config = dict(
    norm='layernorm',
    norm_position='pre',
    hidden_act='swiglu',
    mlp_ratio=2.67,
    fused_qkv=True,
    patch_size=[4, 4],
    layers=8,
    init='torch_default',
    optimizer='adamw',
    eps=1e-08,
    weight_decay=0.04,
)
Rows from block 2 of a small multi-label image tagger, named by matrix and row number. Rows with one number belong to one neuron. Each number is 128 + 32 x the weight over its row's rms, rounded and kept within 0 to 255. All counts start at 0. Numbers have three digits each.
After each neuron's rows are labels from the 100 images, of 14848, where the neuron reaches its largest size: "top examples" is what is common among them; "lies over" is the class under the peak. Only what is clearly more common there than usual is listed. The data: made-up waving flags. In brackets: how many of the 100, against the usual share in percent.
# gate: MLP gate (model.blocks.2.mlp.gate.weight, 512x192), inputs 96-143
# fc1: MLP up (model.blocks.2.mlp.fc1.weight, 512x192), inputs 96-143
# fc2: MLP down (model.blocks.2.mlp.fc2.weight, 192x512, transposed), outputs 96-143

gate.162:093140133112134094116138078126122150101141140148122117114111135120156087112056107119140086121151168180090134117142123123085110189127077159134182
fc1.162:103127138136095081137122074126092102137186179143133132134115118107168133096080130145149076141187112191095148130188133129061168144177062158163165
fc2.162:146115137119147141123133208151139116098114126155123103116147124161130130142183130105148157095168130097152116130069108101162135122168148120117136
top examples: teal (98 vs 23.2)
lies over: flag (76 vs 44.1)

gate.121:097065177109122093096126100136118178137143116147083149092159148154181096086161145117088145128118113096132181132129112156132116134206176124122192
fc1.121:101038084074168137072132124128108113146145038122145235191122128056140165115139084201156137102092123128169120125094091175162103111148111061075198
fc2.121:204192098037131182137116110155089173083093159118129132076167083079142145178117131152118174138124096090132078092151145090127112089118120095126141
top examples: corner square (56 vs 6.8); border (36 vs 6.6); circle (34 vs 7.5)
lies over: backdrop (93 vs 53.5)

gate.283:166105107108165103094137088123131128146128119079067130076125131131116099168097081146115146163047211130115140123121169114118021094086129111163141
fc1.283:141112124181149098115183162143136118109192086098136089169108158160143140093150139075148140143129116154117180189191089155133109163134141093121077
fc2.283:129189183136123144127196197125097131126075104137088112143124147116162073102106115128152145086179116136127086133042136077213128112132113106102122
top examples: green (96 vs 22.6); ring (42 vs 7.6)
lies over: flag (74 vs 44.1); emblem (25 vs 1.6)

gate.494:147159129111164074094146106079124153186132089133191111127077100130190073135030131148157093156109124180124141114157096118061080109144102137128153
fc1.494:110078111078115152124122149100135141095096145071111099157109156047211142147127076100146140203117165157102146180121101166137184138155084109058130
fc2.494:077167119147090113138166121121103104054138179089123080116132135099103195080098146124157150122110090118124189119184135139149200196135115129115131
top examples: orange (88 vs 22.7); purple (69 vs 23); grey (48 vs 23.1); rhombus (34 vs 7.2)
lies over: flag (80 vs 44.1)

gate.299:139145154144105130042079131071117060123101073104117123171124176119148126121109079123120144114087143127157119148143087192134159162151066187084135
fc1.299:108194128120088123120120102134129103124137135135156084177129136116174160088159101172191118176158129116154152143119102111120134143151127139125172
fc2.299:136116136119139133096115192141095190222105115195099142132186158129143115136154135084129165159152109121067090133130102076086151083129129128093146
top examples: rhombus (68 vs 7.2); upright cross (58 vs 7.1)
lies over: backdrop (83 vs 53.5)

gate.305:129082144123168087107157119116135173140187098147106111074142143105153044148104121110147171099159140150099177180157122141104033068151124122149087
fc1.305:093103141164097153159094125073105135152168137163159153131104142088091146115131116143148137151144132135138105083130165112121129171157111120144148
fc2.305:085100087120115148135114125173112127091093090113124040102146178168113161108120105104155158155132126149099113133111156123071125171147108117149175
top examples: orange (70 vs 22.7); grey (66 vs 23.1); border (32 vs 6.6); two vertical bands (30 vs 6.5)
lies over: flag (77 vs 44.1)

gate.164:151138122149161096092107112179120074120142127147099077138143145165134063171187193170109157076053173137103106098169142150149078107097093136136165
fc1.164:116113118136132094095106068162148090130137128122063033133139186177149149133146150114112142115118173116100106095157139132146091126107119164151126
fc2.164:063124196110098123132113176091137097055132117124180134116119096142129131058101084107117114139177135135113167144067120127168136177122140122155108
top examples: flower (70 vs 7.4); blue (50 vs 22.3); white (46 vs 22.5); ring (26 vs 7.6)
lies over: emblem (46 vs 1.6)

gate.124:129177122105152074120171140098065157172116131090128124119129075135154044080052125102141134109079123128114147160176174106110058145123139115113129
fc1.124:151020154192086160170139103159148123122175139117048155142185155167136140138122180117095139140155084124109117116147105149158109069161081136143069
fc2.124:146080101123185178157104117101172163161174113123051188114138120151093123153143091165140152111117167113093090124159136138115063102113150160157134
top examples: purple (100 vs 23); black (55 vs 22.8); ring (37 vs 7.6)
lies over: flag (89 vs 44.1)

gate.323:118181146064185119109094121091132177171127121113123150071104065144087076128135125143095142138113164167112121166109125137121103103134180159156076
fc1.323:138159100149142184149148132171197155101145133052159142053116097116096167155122085217102123096119091143135130120121175124115081105166135141158061
fc2.323:126149175089170090062134160068083099093123067148117127145122118140116092083165119176163171082138166098138124121193137152167094163134147085133179
top examples: purple (72 vs 23); green (47 vs 22.6); three horizontal bands (38 vs 6.6); ring (33 vs 7.6)
lies over: flag (93 vs 44.1)

gate.64:105065154104150065133110158072093151141169069123139158135097083138114080162079154126175109171088115149158168136114117203075063079076149178127100
fc1.64:174091172118094080091161134135115082124114120105139091138122146180141114063139089112140169162131167173073144159162076129135113184132111096070140
fc2.64:124202118151104140103108091093129150138116100141112107131149156097164121195075123078136118150152133079109127082119108103106146186130098097121150
top examples: grey (87 vs 23.1); purple (56 vs 23); border (34 vs 6.6); rhombus (26 vs 7.2)
lies over: flag (92 vs 44.1)

gate.375:121139163059160031104109133126110064142127177118146120112156126099109095128137152103159157143071172180115106144137096114089118139123125196133151
fc1.375:116101101171100161100116163155143158158117113191070075128103171105159147137097116144099145120179116091141145129135169062146143114119101100125136
fc2.375:132106127070147092096105081124135112146142091063134147094087089139080102175141139121142131161064102138087111150107167218079072133103100108173142
top examples: orange (62 vs 22.7); white (60 vs 22.5); ring (58 vs 7.6); grey (49 vs 23.1)
lies over: flag (81 vs 44.1)

gate.211:135143156068122102141159144111090122190152096154101133109112057146120050106092158122183145131130101184130152194139090159082057066131070176121149
fc1.211:178174096098145111129124083126147099167108190142130093092087122108183149137104143142113140148069158126101093136141136067148139115115097041074129
fc2.211:165142133120182147169102129099131113119057156084228117158093112170102113114156164093127137138089118154144069092142076123172172116096157081107129
top examples: rhombus (68 vs 7.2); white (65 vs 22.5); grey (56 vs 23.1); saltire (34 vs 6.7)
lies over: flag (89 vs 44.1)

gate.168:115173099129185074142131097124114126151128081139119148117128130128158057164098124137116125077031150146081151172145147157126057138107076162141161
fc1.168:128090147179113129211134100159069119114159155124128101095110099179032122113126201078136101119099079132123105110140188149111106147124126149187128
fc2.168:085107163126116115107098158132111129157107085150047142119146159134115121167148095111129152100147156116085185187084138153154096152156171081130133
top examples: corner square (52 vs 6.8); ring (51 vs 7.6); rhombus (38 vs 7.2)
lies over: backdrop (82 vs 53.5)

gate.193:138139124111187105162108112086133154157190131153160137137093068153116103146038116122113137117087119121185129138160160168106097066112109096116099
fc1.193:196140094160168145186050113113174148129152143119110084108092115101166116166124161123078165183108137105096179116111185151154119088099149131094081
fc2.193:161119132116114155163094133109164110081137139087158137086160128134102149140181128090123122087132159108087155098178087116172200165151129196104107
top examples: rhombus (57 vs 7.2); grey (55 vs 23.1); diagonal band (34 vs 6.9)
lies over: flag (69 vs 44.1)

gate.338:141103113084120072105182162125126111161154117129171160144158049188118100077139117123170154076139124166129110184140151122122042121156167113125108
fc1.338:104135085104103122139167155141159104164128094079178137148145082154121136067120092073168181079124106180141120145098179128108104161121121139090093
fc2.338:122149094160098074132138142156118096067150128130136110084167149145189111166163145110126099143149106156085112110145127124124187173093125108087164
top examples: grey (64 vs 23.1); orange (59 vs 22.7); saltire (49 vs 6.7); ring (36 vs 7.6)
lies over: flag (97 vs 44.1)

gate.348:149094132097182103142141104121074133101160121134121191151069089087119126133122144128164120170088145127105146151196134187090100109121133154085170
fc1.348:060198104045132121151168120122141178128121173174158133182143162089233108139136129098110127110132164127170160176084190111133129124145168095087091
fc2.348:121119153133125127110066125147096136045110144116124110075099130146111147151073099162164130147128124156081136129124159197127128126144116128158136
top examples: purple (96 vs 23); emblem: no emblem (84 vs 47.7); diagonal band (62 vs 6.9); triangle at the hoist (31 vs 6.4)
lies over: flag (94 vs 44.1)

gate.183:181145153044126178118086117152117068127109156173131101146058125092176104140110095197097111135120172170144144120147166152092132135158105135092100
fc1.183:077152144138093087122099141079143102082135093135180093132079146123159121152070118147150094184152180134132140112148160120078135173111100170123096
fc2.183:100147059089166136146130100079129091124144137111126063129135140155135138197123098117133153106128126118073133170191172102149120179100088177087144
top examples: teal (96 vs 23.2); red (55 vs 22.8); rhombus (30 vs 7.2)
lies over: flag (77 vs 44.1)

gate.209:124150148058144110124082118092109137163141059117126131150113085151106095167116136178145108137084129147157148123116162193090059099110140156163138
fc1.209:137204131164097118146115096107157142151151040096167092135107131208130132107158150147099089104150109136120160122121078184141129112099075171185120
fc2.209:077173124156137132111108112159163133093066141126154131113155157093161174092114134088152093200141166114166159082107117154181173201129146036104130
top examples: green (77 vs 22.6); purple (54 vs 23); crescent (29 vs 7.6); offset cross (28 vs 6.5)
lies over: flag (76 vs 44.1)

gate.307:124131063077155107153104124107084163155106097136133141182122147083105095148025151098103163181157138140095073164101149110153106080109128166122122
fc1.307:116166054123154161108082050117153145166130154123157109133160189123165137163100145128076157188111129133158065133096131130120170123143092077072172
fc2.307:148096087196118131145107138075140114122114143148142074114168164150122158137153139032151119152170125099100169173161158099139152205130135169134119
top examples: flower (100 vs 7.4); purple (55 vs 23)
lies over: flag (78 vs 44.1)

gate.392:121152136103148117109141094104127152137150079123110094080117130114116034138069153106114117109048186187153118129121168185125055115056122090125108
fc1.392:174162112103068082101125100151127149108173117138170111103099146133204132142122151119112098129149119129147105103132088141146083119072079125044104
fc2.392:186107157200125144178095126174126113119131140118137127095134166154153114126147149125133084107122082138087095117169118163186192122115121114098063
top examples: purple (62 vs 23); grey (57 vs 23.1); gear (34 vs 7.3); ring (28 vs 7.6)
lies over: flag (71 vs 44.1)

gate.480:129120136101172086123141125099130149167134068144116140109106129116095085140106143117114146124124151199091104139100150156093089067085134131159109
fc1.480:051141139146125144107103159096101210108111133158035143139178171074126106128137158160085124159086131143162136153115180130103149139107130147080133
fc2.480:143140097083046110098144098191129124152136152118128118133097122109125162108144123235153176179120166145192111096115111097103089087217119120154093
top examples: grey (80 vs 23.1); green (59 vs 22.6); crescent (47 vs 7.6); saltire (37 vs 6.7)
lies over: flag (70 vs 44.1)

gate.227:171092100051175150118110119063126093133133047116096129153108136138117121147084102131074155114067133111125115219118170145140105120111079151125109
fc1.227:101134182095129081166092180110104043086144132145176133136162116170080112084139140190094073105103124177151146125145140156093155167134104151097187
fc2.227:113173138106093089157143149081143158133092102113163168101157105087124122206142087139171160134144113029154131092158128152150137121141089091115107
top examples: green (83 vs 22.6); yellow (47 vs 22.2); star (44 vs 7.7); flower (41 vs 7.4)
lies over: flag (81 vs 44.1)

gate.443:156123130096158098111082113154117112171150103155132154111112094075097106138120148157111115160049157183138150095120127172081119080077116143078132
fc1.443:159083175077142117137171130141156130149123141161110164124136142201121098152157063148208143144133132150114066144195082140118099153122073095172114
fc2.443:121136076113140094168126145125122128104111126089165065172137157174108152113136145109107104115110177082119122141114133124167093144088149158089092
top examples: black (96 vs 22.8); green (51 vs 22.6); ring (50 vs 7.6)
lies over: emblem (35 vs 1.6)

gate.426:161161177061177102115121124102119121142152139095062132105119123098101042113083129114146149137085180142119158149171125089109077122108141085127121
fc1.426:176100137129136160200149187150099146179108146120112194148151097113062093094147140126150094104139137146158134154156078139149115091132181114104085
fc2.426:067091114135138176140046093140107179103127116090052138133169129098113184112155130151098168152070145117129085095043119128152123085113155136112137
top examples: two horizontal bands (89 vs 6.9); purple (53 vs 23); green (52 vs 22.6); flower (32 vs 7.4)
lies over: flag (98 vs 44.1)

gate.282:145165143104142154118073088108113198116126138104139128110103110088135126135129146128129108182120185124066118135138171094114083120148151109193135
fc1.282:129127110158086037121149128142105133107159114097157123063141125140126066165126151096180126148106077091159193162146097160138126160114080161155159
fc2.282:063162145105201151125158077140168153109159151057156140115100115118150115167109107203071119141096133119140142100091124106130127140075131117092147
top examples: green (89 vs 22.6); teal (72 vs 23.2); flower (66 vs 7.4)
lies over: flag (76 vs 44.1)

gate.20:118157128100135121083141052125148175157164116101148186132104146135179090097123118155124152181131134169097141111205124152062119087182161096135112
fc1.20:160048212152134158081151133182178150086170081142112137107127190152225113124130077108086099116197124120170118089117083136133119142161116056147167
fc2.20:107105133094101125126141130115126125131126168102114064081124095146119164144142162163152116181150128103171126111174114171137186122117122102122132
top examples: gear (57 vs 7.3); triangle at the hoist (52 vs 6.4); corner square (43 vs 6.8)
lies over: backdrop (82 vs 53.5)

gate.289:144112122089124135113100111104142085186148074109103121164125108179115098155099162144103112111075109193164139206115139153101057080087114095103098
fc1.289:161163085180101095207115128166194105118201126090153110088101109178108173125067125162095108126063136151134146114072133138127104079101082125145111
fc2.289:182137141151137127060110119110078107085159143175138142110161161086157141118129107071098139123136131061139165114130105109142199189151104164049176
top examples: grey (64 vs 23.1); ring (43 vs 7.6)
lies over: flag (82 vs 44.1)

gate.165:181148118145165134084104128099145091124133110189171196138064080103141150165158090165130132116097143112110115180111075181124114058150099139103120
fc1.165:171169145135134099112093148120144107138098128158159181100050104111173123163150090153162128137029171123116172138126088128133124130144114156115097
fc2.165:089079086154133153166129127137113145119125109095086066135191137156070145101059158093104160137171077130102133144129177100176156176144127112143127
top examples: rhombus (100 vs 7.2); border (29 vs 6.6)
lies over: backdrop (86 vs 53.5)

gate.415:156123137132113092101130154144119079172119076099123095136125112156088151109188125145103160125131116174128126179099136046091129143092129210156126
fc1.415:151174088136180106128103151103182149194112089160158142100103140031117126169105143166103115126092162149179125134085128086156170109064120103104098
fc2.415:092113148108085082123147150124112078050173154086149092124133148116153107152129156062179135142142090127089178134148090147144145149131104126157146
top examples: black (81 vs 22.8); grey (52 vs 23.1); many stripes (29 vs 6.3)
lies over: flag (89 vs 44.1)

gate.454:152121134125120105166072106090145118204152131141063158083097131083108134145102093113096138178102189144142121155136098102091104082038127103084123
fc1.454:116151081153147109163159146128139165167126147156107171152079149132128114115092130121116146164086157117123152151093160083154120176140176119169068
fc2.454:095166172086105114110087102120124134102110132093144128145152088157123125124151173134115101163181168128182120096120076124161138086089114114100096
top examples: two horizontal bands (85 vs 6.9)
lies over: flag (88 vs 44.1)

gate.491:145105155089098101157039110113066146205130144173089168113073096119066066137132130141149106164092156152119100167080142084078128133108160123148145
fc1.491:165146119112096150153043152146084122149134147159090160083074102122084091144169111118136120171113164137076143172059177092105151157122159152165102
fc2.491:144172139159120099093104139148127112083161143098162115116120155097114107140170143150076133134161136099162131133123082127215158123060070125102067
top examples: two horizontal bands (100 vs 6.9)
lies over: backdrop (90 vs 53.5)

gate.298:099136082077135133148108068082136174190136094081079141155174137165081105103058157112098154152130141168134101153102211152130084103095109153130095
fc1.298:164114178171100134192142140174110113135150143123119077117145064138099105091115156143152103065127089111160162010137139142083137105151137233156102
fc2.298:149106155102114123069109129145082144119121085153092182146122128048135104138128101141167209125118168118115099103100133176150079079146099139146107
top examples: flower (100 vs 7.4); yellow (48 vs 22.2); quarters (26 vs 6.5)
lies over: flag (75 vs 44.1)

gate.290:098004151120086096059109099145120120093136085129128114141091145135146125135132151125132136201092083138098162180155157163111124155089133094190137
fc1.290:145190117127171107133143146112083211180100097177117160119131130085135082130089098165117113130137135103159105112105119064091077134117133104103147
fc2.290:127018122173086133103114131156135144087182098134120103138120174155131108142154161051124136171162081123089138163192144180145134133135117094176126
top examples: flower (86 vs 7.4)
lies over: flag (78 vs 44.1)

gate.406:135118078139151073141178161104159099122157107070157085104136120135145039170120189140132136083110147099130167190135193105167108113106133148124110
fc1.406:166151144148080144104116131114164097116158065172117159151096103122088159104085097176108161092131143142136147108123123190148116132129090124096085
fc2.406:124134159181195133200089109060151156121103111087146110105155107155088117132099146128089082106181130127142149099167132197123079114142167143159075
top examples: grey (93 vs 23.1); border (69 vs 6.6)
lies over: flag (73 vs 44.1)

gate.498:084173200104114150136112075085113131165101127106060114164115078165126150102098153159116083112102144154071128160127112158131107112135126166104140
fc1.498:108171101110101106113101085093130068144112175088117148156169136129103138127101150100099147106112138136152097090147156131183171101134146105061124
fc2.498:188159099158149147134086107122161081082096140173172139087079146098091170104107145125081130177067153140157139127119106088154158115075117061103115
top examples: red (70 vs 22.8); teal (56 vs 23.2)
lies over: flag (74 vs 44.1)

gate.106:120128127102139070116110101115071122153110099121160077079099143122176101141124108126188128171099148099149151173111161140108129171084156083116172
fc1.106:091130135131099108175108144189174077046112191130138113130135111135121166130105152143126144131162118148181088090053163102186142109121116151134089
fc2.106:168146117162192103092160104115105133174121122099158105087110172114178125157170098094169086156112161077126138166127129149079126175138143086131168
top examples: purple (100 vs 23)
lies over: flag (87 vs 44.1)

gate.62:160105091157141120086123063137174113188130157163152159129116136037122198151120098151127139106092136107121127125175105108120186087111140110082131
fc1.62:082126115078077167099092152128129085061127099135088097214135180128105146149186149151126112059153165140103111122136146129120156130128122175094166
fc2.62:177174087177145107134137136171194118176145166195123124130119155056141148149144097147133171087103130100105176113156091088100176131117148129097134
top examples: gear (93 vs 7.3); teal (47 vs 23.2)
lies over: emblem (84 vs 1.6)

gate.286:133241141127138123140082119121110168171147117159095152092108103092076072136091097175118086081108173155128141113118206093076072166105111140155158
fc1.286:052106171089115133136124179121104119079137159122166169160109131144107111099157149148107098146154117140096120126132111162109110148102170124126186
fc2.286:159123112132139093172151166102118125170069100140133114151124130146147123155128108092175104089115115050116094147094182106113114144157153106197203
top examples: teal (82 vs 23.2); triangle at the hoist (26 vs 6.4)
lies over: flag (74 vs 44.1)

gate.82:144088125114130111151080074107135090145170069165139142210096145135109155157158151168118070159139162161155088141117086144120135095149090160111154
fc1.82:172220099171178169077150122098179101148109137121164161121162107067128206133106087111111119127140137100130164121158174154080128139171099125115131
fc2.82:155107161156139095091102114142150072112169124130128073092099215121144110129167167107097115144153187170121129110168116127143180123084173102128156
top examples: saltire (95 vs 6.7); flower (40 vs 7.4); star (39 vs 7.7)
lies over: backdrop (81 vs 53.5)

gate.43:158122155085099123095106137101113118113128064113133139149121096150072121135082131142103132078090156164111139160148173184147104093158149123119034
fc1.43:086128140155126111180137157163134126135130130195089130229127144147068141154173157175105123067134131098154149120153163112146114118134138122095150
fc2.43:120160118098171169195093167129114127088128157124116126119157105142075178161108122213084114169153152110131136136085166164100105033137136104134082
top examples: green (85 vs 22.6); ring (64 vs 7.6)
lies over: flag (70 vs 44.1); emblem (26 vs 1.6)

gate.236:122101209117114088106121135120126155151129136071085096091133131127146103129128122102116125213055147151146159090137142119077125131092142151113094
fc1.236:116086196117098082151112113147181148058103145092102110061157148150132101085153125057160110185156147138112146090144101108129102161098199116182091
fc2.236:135177116166141173164127145068157137132134083147098144167117124124125114085038106115148141115188105065128137166085102118200113149155098171108062
top examples: green (100 vs 22.6); crescent (32 vs 7.6)
lies over: flag (98 vs 44.1)

gate.311:124146133144146154108083074100147146183175111137121146165088155067113137141091124153076129139055158143134161113224157129084133090118109112125125
fc1.311:122125096143133090182074120119162141118126135095188120149125105178174110134107146121140105192109076139165123103082132152118141110108149091148113
fc2.311:093119172078126099100095126152109118108141129098130135143101138170129069091085146119096137161108187206154129077110104112175085107089182133074066
top examples: gear (100 vs 7.3); teal (61 vs 23.2); yellow (47 vs 22.2); brown (47 vs 22.9)
lies over: emblem (71 vs 1.6)

gate.216:114157195073113124104151130098102212132133067150121228158050085106130085086117121137082105105092134172105133148140079132124116084114164128147071
fc1.216:124153130113115077074192166121168139135137140111174064055099142112144105162129075147157175160093129136060159195164119084116134155137070123124143
fc2.216:096173103122067119138126184170134101156138144100129153165132161143188117146149148122109082123125125162099130147097120088141111114083153087125118
top examples: yellow (92 vs 22.2); many stripes (43 vs 6.3)
lies over: flag (90 vs 44.1)

gate.8:157088134095100085152118172105136159155126157124103144121132114169149108128102141129119133157096137152095150158147142150090078052141108193154073
fc1.8:086176118115123107133110140106109156094131139173195120090114115123150120125126133098119100180055186135079148157131215146099120156130124106097144
fc2.8:130142084104129134158088172136166119102104176130180135142131150156149118130117095095065155111113174118099151135110136104197111069115228123076097
top examples: saltire (73 vs 6.7); green (73 vs 22.6)
lies over: flag (71 vs 44.1)

gate.319:138097081116204114121070091049138166177182091137140114132073152119143124169057137143100122134090134142140136147169143126070130124134107208146125
fc1.319:114099124142101125118110131201089170167112133203099113146160179152128147130113159159129120084134104097122142085098121086116121125115142108162188
fc2.319:112097136080145102109128092106097142157170104119077148117171131115094161109103150158072117139126123123092107106092185105098084117109162148092101
top examples: purple (62 vs 23); rhombus (55 vs 7.2); brown (46 vs 22.9); gear (45 vs 7.3)
lies over: emblem (38 vs 1.6)

gate.357:107161137113156137098136125074121114132150118143125100152111090151153074142046175160123072106131156121131171132177171152109055080119067173119116
fc1.357:066152122106170081157111130167177127079135141126161091118159136124145077164129203161186117110112090127149100079100124098149135086083134112176168
fc2.357:110135128172118139124084160077097118130119152124141048111145153124121161119173120084128143129126137099126095180125115102191178151142148153108149
top examples: red (72 vs 22.8); pink (69 vs 22.1)
lies over: flag (83 vs 44.1)

gate.279:098107145082185081142123120098175141082079138135175164107136080137094142114136073170098153165087138147148187130167093142122109133072077091064127
fc1.279:151142100086115150150096141115133125146109081106118103176164158150108166119173083164098132084102152108121128191128067114095143134125142114123121
fc2.279:156127115158079103157131080153128091168148141144074098148106174113167149154126104178101101142128118096146147137120165120084071132075116118159137
top examples: orange (66 vs 22.7); white (54 vs 22.5)
lies over: flag (76 vs 44.1)

gate.324:159126151099143114084119100118144137105128109109138154075104109141103102147067125129123119200109156141115158159132187129104089135121105129158088
fc1.324:161108120087097153173073127103133148107118109074122067102130093123104130128130087111144225185086111104132105138062097178131126130138120113149093
fc2.324:159129185199131136123117105129163085081105093165072103131137146146102157091152119130179109079156075077144137058151088174173095106147097160141097
top examples: black (83 vs 22.8); green (69 vs 22.6); circle (36 vs 7.5); three vertical bands (30 vs 6.7)
lies over: flag (84 vs 44.1)

gate.487:084158214127120108131123125116111137161093176157132104096096104172120100110134144117101152153078126145101158205120151130076100157120143181160118
fc1.487:167135063091146133092124105154052114209130126104068159093141140089049093178152129120149092140115177149081065130108167095126119110130145115160135
fc2.487:153172161125152136140117136094103118111113229147143157090081069110144128125156152118124147144075117135134145132154118126075084103101092206140105
top examples: rhombus (58 vs 7.2); border (36 vs 6.6)
lies over: backdrop (81 vs 53.5)

gate.326:115103110050158092116093112083064162188161114136096160124094134091079104165098162146130099149017146133105118120138175129103118152132089150154170
fc1.326:147105115096106105090149145110110128134112146144145121106104173090152145061102120186128135139059151150131129109174145084129205172139082112105132
fc2.326:127141155189167159188119104141154097086137149081129147057150146111161150126124156135113123186156138126136126108118060133152184107116202126077085
top examples: gear (85 vs 7.3); teal (77 vs 23.2)
lies over: emblem (68 vs 1.6)

gate.109:153187065166145129186095072132161149188105142099081083111143176105124104132087077109065157110062187111160118106150147118159133150088123062089086
fc1.109:162139106141112082151106113130121152161144159175165117140102130097159127135139078179086140142112111081130129103149106075136173118128109082098142
fc2.109:086095150069120142121166180135138082016119119091195171133084102143114112114150107143172109165146126151145106116066112183138102116130151129146124
top examples: flower (43 vs 7.4); gear (28 vs 7.3)
lies over: emblem (27 vs 1.6)

gate.130:149163111065141136152127129107128123140202083072154107155103093189141111119070155151151110107073122194148133163140134147083068106112120127136072
fc1.130:057111163076162066143070134118104153103097111242088142162119167104135099137143161149176147118182129084102129084154124142120132125148111187115206
fc2.130:153038204136175085113182170143108134162096064142110151159100117157161023062084122148149173131117156174116163151107147119131062112157161091120085
top examples: grey (54 vs 23.1); upright cross (39 vs 7.1); rhombus (34 vs 7.2); layout: offset cross (30 vs 6.5)
lies over: flag (75 vs 44.1)

gate.23:139134134086133098138132135118114104128144143100114104139126117137175066180109149105130157140081167148107150171104209145101059070094113131072127
fc1.23:079066141100152100133126160087070137125122104184078124093215161055101094085095169149168156101122083141148162141162162134123138144084088156130144
fc2.23:079136102159118140134109143162120123165073110103082125140171151148095108105073139131123139092099095128120181128095162106159136120116167107118120
top examples: red (46 vs 22.8); pink (45 vs 22.1); two vertical bands (39 vs 6.5); plain field (30 vs 6.6)
lies over: flag (74 vs 44.1)

gate.76:132123198144090126118115094112138150181154065106139174163105090123132120162182136167093070133128137174142176156086094162083088058056118163127115
fc1.76:125060153184172138073180127125161159169124106106141162102108116132164176091173122144143130189140078152122159161115097148097125098131175116087113
fc2.76:105170182197110122159147149094129130112153134086114124113207139172152170092142156130124101104148155130169152073184113109160170160097137129102064
top examples: saltire (94 vs 6.7); emblem: no emblem (90 vs 47.7); purple (56 vs 23)
lies over: flag (83 vs 44.1)

gate.258:141189197082108121113103073090079095145127080128139112120138070152129122121137105125182114096177150137082112188143134087156103157186109182181148
fc1.258:160169053191147168122167116162128113137152146095114161108185158174130162166111136136083124088054125129095130146099171116131076083122133080180069
fc2.258:148176099148131156168109148096120133106131138118129149076121132136159141161120148113079135100155167129104095155146087076151186106093151133107132
top examples: orange (99 vs 22.7); emblem: no emblem (73 vs 47.7); diagonal band (45 vs 6.9)
lies over: flag (97 vs 44.1)

gate.261:105140037122144146121045014088139151153133114141158155195118162112155125170089126106095128134139102139083100194123152136142131111135078105135119
fc1.261:111119189168106114119150151144135124093135138166109070075121138170189113142141134154123080131092121095169197095203104150084153181146124117167168
fc2.261:145138175065114157148115146124070159097108131129153184172081043081111142152097153217098109123105114074156063095109154138122081054168115101138106
top examples: flower (84 vs 7.4)
lies over: flag (74 vs 44.1); emblem (26 vs 1.6)

gate.187:130163117107195130066144106101118148177125108135140167119109123073186094138083136169175158161147130133108152129165158172074111088196127132129122
fc1.187:156091146120123151183144106116128138121085135134114154142123183074132085110117129135149143147144152120128061076178111106125094135134137082128121
fc2.187:134167158110169097165072151054112170130092069102153121088114134102115080172129062139124119138146178112116145104183125169125153170165149151129165
top examples: yellow (71 vs 22.2); purple (70 vs 23); rhombus (47 vs 7.2); saltire (33 vs 6.7)
lies over: flag (81 vs 44.1)